config = dict(
    n_mels=40,
    hop_length=160,
    win_length=512,
    depths=[10],
    stem='single',
    lr=0.0027,
    eps=1e-08,
    grad_clip=1.0,
    batch_size=64,
    final_lr_fraction=0.01,
    warmup_steps=8000,
)
Rows from block 3 of a small self-supervised audio encoder (BEST-RQ), named by matrix and row number. Each number is 128 + 32 x the weight over its row's rms, rounded and kept within 0 to 255. All counts start at 0.
After each channel's rows are labels from the 100 clips, of 14976, where the channel reaches its highest value: "loudest band" is the band of the loudest frequency at the time of the peak. Only what is clearly more common there than usual is listed. The data: chords played on synthesised instruments. In brackets: how many of the 100.
# conv: pointwise conv (model.blocks.3.conv.weight, 384x384x1), inputs 0-127

conv.370 [118  83 117 128  81  70 117 169 132  91 150 149 109 110  46 141  87 120 152 161  80  78 169 185 107 122 103  96  86  77 201 152 104 141 145 144 106  78  77 108 117 114 161 164 125 152  79 126 120  67 120 141  90 149 126 147 101 133 109 139 137 123 124 150 122 109  98 106 125 101  97 150 156 162 162 140 176 117 169 186 140 131 168 159 155 138 103  43 121  99 140  81 146 138  87 124 119 136 150  80 144 108 120 103 182 122 120 151 126  49 112 145 189 153 135  74 138 117 159  89 118 156  86 141 113 134  98 150]
loudest band: 500 to 1000 Hz (38)

conv.62 [181 121 130 143 126 129 109 158 161 158 142  89 109 122  92 137 128 164 122 145 135 104 147 112 150 120  70 170 102 151 184 106 124 148 131 135 141 107  87 169 154 129 110 142 138 139 115 127 119  78 114 146 150 148 134 102 109  46 175 141 126 122 134 118  77 133 120  96 134  33 125 114 150 127 140 129 130 132 178 129 109 150 160  89 108 113 145 121 255 120  30 109 149 116  87 135 206 127 217 162 140 130 166 133 139 152 108 171 133  98  90 119  86 128  55 134 128  88 161 122 154  76 144 122 118  73 150  58]
loudest band: 500 to 1000 Hz (39)

conv.217 [ 57 166 145 127 128 148 138 129 172 131 130 129 154 150 186 117 120 163 170 119 160 155 144 110 140 150 140 112 122 147  96 122 139 100 101 102  85 118 139  52 132 143  56 134 149 115 148  35 158 111  53 151 153 164 129  87 129 148 208 113  89 102  59  92  27  65 141 127 109 155 165  94 128 150 135 134 149 178 116 109  61  92  70 212 133 142 143 101 119  80 155 138 118  84 181 169 130 173 161 101 150  95 124 131 113 212 123 112 126 107  83 174 110 128 102 158  90 154 104 123 101 151 100 165 144 148 130  93]
loudest band: 250 to 500 Hz (63)

conv.47 [137 125 141 139  79  59 161 134  73 103  99 145 108  81 119 105 171 129 197 132 147 128 184  92 134  84 125  82  79  94 148  92 152 139 147 158  97  82  74 164  67 104  92 110 117  76  88 107 133 146  66 109 123 118 163  78  97  83 147 105 198 183 117 135 160 122 131  83 113  76 190 126 136  89 142 118 165 190 165 138  99 175 170 133  99 170  96 108 122  44 101 118 116 131 128 110 143  79 121 127 191 133 140  77 133 141  93 115 101 103 128 109 106 139 128 136  78 106 119  69 145  98  78 105 119  83  93  72]
loudest band: 250 to 500 Hz (69)

conv.26 [ 97 202 139 132 117 101 103 122 130 155 112 104 128  93  32 167 117  94 125 145 150 139 153 115 102 101 149  94 137 123 139 123 125  98 133 105 174  87  74 137 124 164 135 132 125 117 171 138 117 133 109 162 135 127 111  78  94  98  62 171 110 171 103 152 153 165 198  83 121 116 105 166 156 123 125  86 113 145 136 118 141 159 185  98 101 130 177 139  97 190 125 118 139 101  89 121 117  89 140 156 185 187 120 124  75 153 109 149 118 140 160 123 132 139 143 108 178 185 144  95 195 144  92 137 164 124 113  60]
loudest band: 4000 to 8000 Hz (57)

conv.259 [ 86 117 136 103 130 123 158 229 142 144 133 188 161 104  38 106 163  90 144 144 141 123 177 135 154 147 111 134 113  99 127 188 105 134 119 155 151 136 134 112 123 114 100 134 139  85 122 100  64  58  33  91  61 143 160 140 127 119 130 144  82 122  80 116 145 151  75 129 119 110  92 135 142 152  87  97 180 142 171 161 192  76 160 126 103 105 168 155  97 139 139 126 132 164 173 101 145 101  95 123 132 168 160 178 121 134  79 156  95 128 112 135 122 115  80 121  69 123 146 135 101 100  90 107 140 108 164 139]
loudest band: 4000 to 8000 Hz (41)

conv.168 [104 145 105  69 111 154  99 151 154 192 165 133 157 136 136 129 127 130 160 182 117 134  74  91 116 140  82 161  44 131 139 140  60 134 159 175 119 189 142 135 165 143  53 104 140 114 138  90  87  94 136 108 121 141 130  96 175  84  81 143  94 112  93 135 105  65 148  38 128 178 122 115 125 182 133 118 124 136 173  87 126 119 170  93 120 172 130 140 155 137 126 146 126 114 136 176 135 124 121 140  92 109 143 119 122  81 148 151  90 142 137 141 117 116  90 121 148 165 146 123 125 195 103 107 151  93  95  89]
loudest band: 4000 to 8000 Hz (28)

conv.111 [100 149 101 105  54 203  76 142  91  99 150 163 134 107 122 147 106 145 105 160 123 116  75  84 164 179  99 104  89 110 142 149  90 125  92 188 121 177  96 154 154 137 149 144 144 127 115 126  87  86 141 118  90 191 165  92 103 119 107 117 107 109 116 140 171  61 104  67 116 107  82  86 102 113 110  78 141 100 138  98 148  61 189 119  91 132  87 136 151 131 130  83  68 156 117 134 159 117  72 145 122 165 138  85 139 106 131 132 125 118 139  84 164 121  75 129 106 112 209 126 132 147 101 132 186 111 115 170]
loudest band: 4000 to 8000 Hz (36)

conv.262 [ 93 130 130 127 115  66 146 168 156  94 143 141 121 164  82 159 117 106 161 158 119 113 116 105 100 169 188 154 159  93 173 156 129 148 134 105 177 113 112  69 125  62 169 125 162 146  88 129  57  73 178  91 175 138 104 109 120 104 132 131 112 141 110 131 121 121 117  99 116 118 138 105 113  95 162 140 171 134 176 188  95  94 125 149 149 150 102  99 129  68 137 162 144 147 148 155 123  62 113 100 192 135 137 215 128 101 111 127 107 131  98 121 114 105  66 105 180 139 149 125 148  97  67 104 179 126 137 107]
loudest band: 250 to 500 Hz (63)

conv.27 [135  96 178 142 122  75 174 125 169 122  86 167 166 138  89 163 158 141 222  89 111  99 103  49 108  95 136  87  92 120  98 106 137 149 150 162 117  76 134 126 108 111 107 165 135 109  53 105  52 104  97 105 114 130 163  68 120  87 162 143 127 115 151  85 222 116  68 102  97 171 125 126 116 138 134 151 123 141  85 142 123  92 135 143 108 143 125 147 101 118 107 124 117 114 134  71 106 105 101 108 128 144 146 132 140 103 146 130  67 116 119 100  86 157  99 139  99  59 153 117 130  68  74 110  97 141 126  61]
loudest band: 4000 to 8000 Hz (36)

conv.180 [156 167 141  83 125 128  91 152 117 148 134 166 137 149  59 142 180 129 145 174 169 120 161 146  66 146 136  98 110 125 154 128 130  97 111 102 131 163 152 116 104 180  95 141 121  75 108  95  35  87  80 164  93 147 113 119 157 114 102 133 118 101 109 122 147 129 138 116 138 168  64 135 156 199 140 100 128 188 204 130 156 104 130 119 139 159 183 142 126 146 157 127  82  89  31 140 115 148 162 118 153 116 198 119 175 103 208 123  77 145 183 117 130 172  80  92  69 143 157 120 115 162  70 116 158 144 118 126]
loudest band: 4000 to 8000 Hz (62)

conv.267 [ 85 166 117 106  73  39  99 108 161 119 104 107 113  82 111 183 119 100 166  95  74 125 130 122 143 191 162  86 135  77 169 109 142  89 125 124 111  89 113 106 130 167 142 132 163  88  63 114  53 118 172 107 123 125 145 128 129 109 131 129 118  82 107 129 129 155 116 103 143 178 146 156 166 143 134 110 108 128  95 133  86 108 133 171 115 148 117 132  88  75 111 132 103 111 104 122  67  31 125 125 160 136 127 180  95  85  67 124  53 128 121 119 122  84  99  90 159 124  96 141 108 128 105 150 130 134  77  82]
loudest band: 250 to 500 Hz (74)

conv.206 [ 81 108 126 135 118 124 131 185 144 183 144 162 150 134 106 115 138 133 112  85 141 142 126 109 116 125 174 148 135 128 127 115 116 136 149 162 178 180 142 168 154 143 107 121  86 102 154 116 132 112  98  70  98  95 123 135 100 113  62 151 104 138  90 160 142 148 132 140 142 108 120 115 133 148 119 106  92 161 125  57 174  77 154 160  57 112 185 140 104 158 112 186 116 128 128 131 123 121 139 131 153 177  98 122  82 176  98 143 121 153  98  51  55 116 130 125 178 153 125 120 108  94 130 181 158 101 118  72]
loudest band: 4000 to 8000 Hz (55)

conv.43 [138 116 153 108 160 101 118 154 124 199 147 146 156  62 121  96 164 120  75  61 128 101 141 120 123  75 126  53 157 151 177 122  85 151 203 156 161  62 175 183  99 255  85 128 153 155  88  87 132 147 129 128 135 147 106 124  43 147 145 100 144 108 143 157 121 166 120 134 207 134 113 152 124 188 128 115  75 152  56 101 132 115 182 163 149  96 122 152 130 125 111 183 163 134  90 145 146  91 160 150  87 114 100 124  84 123 125 170 100 110 136 116 101 116 145  33 148 136 134 164 155 141 115 139  76 130 127 134]
loudest band: 4000 to 8000 Hz (41)

conv.110 [149 139 142 160  85 160 165 140 140 148 145 107 139 152 139 156 102 164 135 127 135 103 166 116 132 136  91 156 101 138 128 117 113 104 129 142 159 162 133 143 181 132  81 126 177 145 157  64 186 131 127 108  80 117 102 161  95 203 193 111  80 132 109  79  81 137 104  77  94 165 186 115 124 149 107  80 100 137  96 168 123  92 122 152 154 126 155 118 120 115 189  61 132 139 122  77 107 143 206 159 109  74 117 167 135 157 142  82 136 140  57 182 191 129 181 141 103 108 120 127  90 109 197 181  81 177 125 141]
loudest band: 250 to 500 Hz (62)

conv.252 [ 85 159 137 130 145 118 133 156 115 156 138 177 116 111  40 146 159  97 104 148 153 112 157 133  98 136 150  79 144  71 165 161 175 124 112 131 140 138  87 142  94 118 122 126  68  97 144  86 120  99  44 155 128 167  81 125 126  93  93 146 123 145 111 170 180 132 169 169 163  69  85 115 137 153 124 106 147 121 178 127 156 141 162 120 117 115 162 195 113 143 140 121 124 151  87  57 147  97 136 166 145 178 113 129 146 140 108 145 104 121 121 116 135 185 117  58 118 173 133 120 134 194 102  90 168 137 130 142]
loudest band: 4000 to 8000 Hz (44)

conv.350 [128 132 101  92 103 111 120 131 137 136 133 135 120 126 100 144 161 125 120 118 100 110 122 116  63 150 121 205 119 130 154  35 173  83  91 135 163 129 136  86 170  94 156 134  66 134 105 139  94  76 109  26 118 125 135 165 108 135  82 147  74  89 119 153 160 125 201 111 125  73 112  98  59 127 189 136  66 136 128  98 133 144 157 134 120 145 161  95  90 186 172 143 107  93 125 141 159 156 149 130 135 204 107 106  83 120 148 142 124 152 134 119  89 197  91 129 141 121 126 100  85 170 115 157 178 108 131 117]
loudest band: 4000 to 8000 Hz (42)

conv.361 [ 83 146 119 133 124 134 129 101 117 151 173 165  68  21 104 126 149 144 110  94 144 172 172 126  61 130  97  97 161 109 194 131 138 104 111 149 135 119 133 146 132 134 123 141 145 114 148 113 145 109 103 166 111 172 166 130 119 137 109  53 197 113 101 150 172 137 126 145 115 121  92 109 186 126 155 137 139 195  79 101 139  66 149 160 164 115 122 137 124 149 130 133 129  96 168 131 138 130 166 156 150 136 124 138 164 147  94 155 116 106 128 141 107 113 181 113 140 149 143 174 142  73  63 216 163 104 207 183]
loudest band: 4000 to 8000 Hz (63)

conv.314 [103  91 156 107 157 177 117 176 153 182  91 142 167  72 159 113 206 137 162 100  99 125 129 111 138 118  41 105 163 101 101 142 125 117 167 140 140 121 129 141 161 187  81 138 151 125 144  96 192 139 109 119 123 121 120 108  76 118 160 123 119 118 124 184  91 192 104  69  91 132 183 141 128 126 131 125 108 127 117  96 110 112 185 119 121 106  78  96 141 122 135 170 148 125 135 138 172 106 122 132  82 145 132  89 140 120  84 172 110 125  78 167 163 146 138 154 138 148 134 134 173 112 153 131  99 166 135  83]
loudest band: 4000 to 8000 Hz (29)

conv.122 [ 24 134 146 143 152 141 115 156 123 123 104 146 131 102 101 124 192 118 137 114 109 127 145 102 129 135  64 152 153  96 131 167 121  57 134 130 147 158 107 152 119 142 103 167 144  77 154  85 144 112  83 135 155 127 105  77 139 147 129 178  93 132 113 120 148 183 115 121  91 114 147 164 141 169  87 107 106 132 153 141 123  94 132 107  76 141 108 137 157 152 148 137 124 145 140 122 153 117 109 168 155 171 143  91 100 139 104 119  80  39 150  93 161 113 122 147 148 153 133 138 109 104 131 118  86 137 157  96]
loudest band: 4000 to 8000 Hz (75)

conv.222 [162 145 204 189  77  96 147 121 164 167  83 139 155  76 108 145 115 165 171  63  86  75 161 109 109  58 158  97  93  94 176  99 115 144 115 175 146  74 132 121 140  80 143 152 130 107  81 155 109 138 131 157  92 150 103  99 106  73 124 113 124 164 154 113 185 124 147 143 133 129 124  92 104 119 127  94 121 119 107 163 175  97 138  66 105 179 138 158 105 109 121 128 116  86 133  77 159 109 162 154 134 180 146 138 102 137  94 112  66 136 150  96  92 177 106 172 112 120 153 131 134  90 137 117 154 125  94  84]
loudest band: 4000 to 8000 Hz (40)

conv.378 [123  96 122  79 113  69 187 174 126 112 146 176 162 122 124 162 159 116 206 142  95 133  96 111 100 153 124 155 126 157 120 166 116 176 147 129 158 129 146 142 159 143 148  96 153 129 115 121 172 107 114 114 145 172 176 172  76 171 159 117 169  99 128 116 226 179  92  88  96 174 113 198 146 196 137 131 145 177 171 114  90 131 125 183 184  99 135 126 118 101 112 112 135 135 137 129 131  90  96  87 106 141 150 146 179 111 154 161 137 144 145 147 150 103 155 160 181 177 142  88 161  60 120 123 126  89 126 173]
loudest band: 4000 to 8000 Hz (79)

conv.107 [118 129 113  95 139 104 148 141  81 162 123 164 160 135 107 128 135 130 176  42 136 119 129 129 108 116 141 162 126 131 135 120 154 161 158 149 161 123 168 162 109 131 104  63 122 101 119 137 127  87 115 104 112  96 126 175 141  92 132 123 148 133 100 167 188 179 130 144 159 140 133 120 126 116 180 148 139 187 110  84 155 103 162 137 116  74 173 141  96 129 136 151 145 131 143 129 110 157 137 131 146 162  85 130 130 100 112 163  57 161 104 124 108 128 130 116 132 119 109 142  62 126  65 158 123  99 157 131]
loudest band: 4000 to 8000 Hz (43)

conv.226 [117 152 118 106  39  56 128 113  96  82  71 100 121  72  97 140 108  67 150 129 135 101 149 126 189 119 128 101 107 115 185  92 116 122 154 153 173 108  83 143 135 147  93 116 156  99 132 107  79 125 104  85 143 101 152  98  72 146 137 101 169 127 109 139 119 167 147  80  80 167 197 179 164 105 123 110 113 184 136 122 139 135 182 135 129 136 161  87 106 155 132  97 147  99  86 122  78  98 158 133 169 123 169 106 110 117 115 137 121 116 126 116  98  92 173 146 130 106 146 107 140 114 135 198  99  92  86  98]
loudest band: 250 to 500 Hz (63)

conv.144 [ 83 145 185 138 104  92 124 144 155 132 149  97 156 163 124 172 189 160 154 145 154 114 135 119  73 122 136 139  97 170 110 141 126 121 141 117 183 136 147 148 151 181 171 151  88 102  95 146 163 104 103 179 129 157 110 163 176 147  86 106 119 135  99 127 129 129 153 104 143 110  79 151 127 153 195 165  27 168 157 140 114 135 108 160 143 100 136 139  84 159  96 135 110 109 104 108 123  66 113  94 176 165 145 150 145 197 143 112 152 127 132 177 129 102 154 122 193 179 135  92 180 131  43 176 142 109 144 156]
loudest band: 4000 to 8000 Hz (80)

conv.346 [ 55 133 170 161 138 174 154 157 111 120  88 171 152 118  70 112 183  65  91 102 125  96 125 123 106 118 106 165 116 112 174 130 121 112 123  60 140 144 153  83 175 154 171 158 124 134 148 130 126  34 133 119 137 123  86 181 122 150 119  90  93  94 155  95 148 140 126 203 116 128 105 118 152 176 166 123 167  80 153 149 204  68 156 150 120 175 121 168 134 117 119  96 122  74 150  86 158 197 119 142 116 181 105 132 139  93 156 176 103 172 138  88 146 122  55  74 119 110 107 140  82 114  98 155 117  85 119 134]
loudest band: 4000 to 8000 Hz (28)

conv.67 [142 136 102 161 100  76 152 119 137  95 129 138 164 135  80 105 139 143 140 100 153 111 189  92  81 162 144 156 128  86 115 104 160 139  52 135 196 126 147 117 159  95 155 147 112 100 109 147  27 108 157  39 122 130 121 166 119 136 175 164  68 134 120 142 137 156 131 121  79 195 105  71  90 109 161 126 126 148 126 178 165 113 130 107 185  92 165 153  91 169 183 139 135 118 118 161  92 164 176 169 222 176 189 198 108 158 124 143 114 126 127 140 107 171 125 186 112 129 142  66  95 175  90 152 182 117 132 145]
loudest band: 250 to 500 Hz (65)

conv.230 [156 125  87 147 131 147 115 112  90 144 142 108  95 152  97  79  96 104 100 132 198 176 134  83 113  71 128 113  67 160 127 146 129 140 127 131 119 125 123 160 166 137  81  99 127 109 174  91  83 150  83 118 124 108 121  72  78  87 132  93 132 110 151  68 142 120 142 131 165 124 130 121 103 134 114  66 126 197 139  61 122 117  80 186 101 162 147 154 192 109  56 100 129 142 110 174 112 128 150 157 162  25 101 101 103 168 110 116 151  84 132 102  70 117 133 154 152 144  68 130 121 129 114 109  84 130 133  47]
loudest band: 250 to 500 Hz (68)

conv.73 [146  63 136 109  70  95 141 176 153 118 200 216 179 147  77 125 151 123 198 128 122 107 120  97  96 152 112 146 138 114 156 175  96 186 176 172 167  90 152 152 139 103  82  74 178 119 163 126 156 102  76 102 111 112 180 115 181  99 162 117 151 176 143  89 199 157 112 106 142 131 117 162 121 142 156 114 155 180 155 146 105 111 155 138 153 152 115 165 138 112  81 126 238 152 140 158 139 153 131 119  97 131 160 143 121 113 122 193  90 132 133 138  85 127 158 118 124 109 134 105 128  91 128 120 116 108 150 135]
loudest band: 4000 to 8000 Hz (30)

conv.40 [114 143  84 114  91  85 132 139 106  83 101 154  38  73 147 128 133  96 117 120 137 187 134 103 118 126 170 151  77  96 152 103 134  96 108 109  83 144 137 115 162 130 153 156 180 116 116 142  43 118 147 152 175  93 167  99 133 145 119 167 105 116 146 117 101  92 117 131 158 126 129 107 109 104 159 113 147 121 102 158  79 160 109 160 161 117 122 139 127 117 127 147 103 143 107 132  60  53 114 104 207 159 150 158 122 140 106 126 124  94 163 133 150 105 133 147 103 151 103 141  78 104  72 144 146  92  99 116]
loudest band: 250 to 500 Hz (74)

conv.74 [107 150 134 148 129  80 167 117  42 152 120 113 117 109  63 141  88 112 118 104 132  81 156  81  88 160 102 137 121 113 113 104 136 120 141 131 110 112 119 137 128 137 108 130 120 155 122 163 112 132 100 124 197 123 130 115  28 210 255  96 117 122 153  64 106 139 166 115 105 101 171 119 145 116 119 161 107 156  93 119 141 157 154 102 163  89 166 155 108 113 120  80 127 167 126 108 187 125 128 148 125 110  86 167 120 111 143 117 158 155 198 105  72  98 172 117  98 131 108 133 127  84 118 133  97  81 117 115]
loudest band: 250 to 500 Hz (64)

conv.142 [ 51 135 124 117 119 191 111 124 113  99 100 166 137  52 105 123 141 128 190 170 106 116 109 109 114 134 102 121 131  80 147 139  98 154 140 100 127 150 125  56 174 118 125 132 138 162 151 168  69  81 125  49 161 125 132 120  74 118 139 130  98 120 143 147 158  66 102 116  89 169 118  74 119 137 146 141 187 141 134 152 108 126 116 136 142 108 107  95 145 100  50  94 141 116 116 167 184 112  73 111 132 160 158 182 111  64  90 136 154 147 137 120 152 155 121 138 147 141 196 155  81 128 103 147 159 128 139 136]
loudest band: 4000 to 8000 Hz (45)

conv.41 [181 128 158 144 114 127 120 145 165 202 160 138 193 120  82 129 161 113 163  96 134 126 143 124  84 124 130 172 137 164 163  99 178 111  78 124 145 129 132 120 164 143 144 126 108 119 118  92  98 115 112 112  92 164 117 160 158 133  67 126 136 131 142 129 191 141 205 141 149 140  97 126  95 146 183 152  81 173 135 119 139 153 162 101 148 155 167 196  74 134 128 162 134  91 124 135 144 120 123 151 104 123 127 135 121 122 201 124 114 202 185 159  86 200 118 131 142 180 158 145 153 106 108  97 162 149 113 175]
loudest band: 4000 to 8000 Hz (42)

conv.66 [ 77 135 112 107 156 144 104 121 155  40 114 120  89  86  86 112 125 128 154 121  95 133 155 158 144 144  94 142 143  91 135 133  99  88 101 155 158 122 150 104 174  55 121  68 122 139 128 142  39  71 130 121  98 124 135 122 181 114 121 110 114  93 108 140 172 103 126 126  71 120  52  99 152 109 188 156 161 157 116 155 134  56 152  90  88 142 124  86 100 113 142 138 157 142 165 135  77 137  88 144 177 143  94 151  92  91 105 147 148  96 131 132 111 126 178 198 120  88 130 178 122 131  70 152  68  67 150 127]
loudest band: 250 to 500 Hz (65)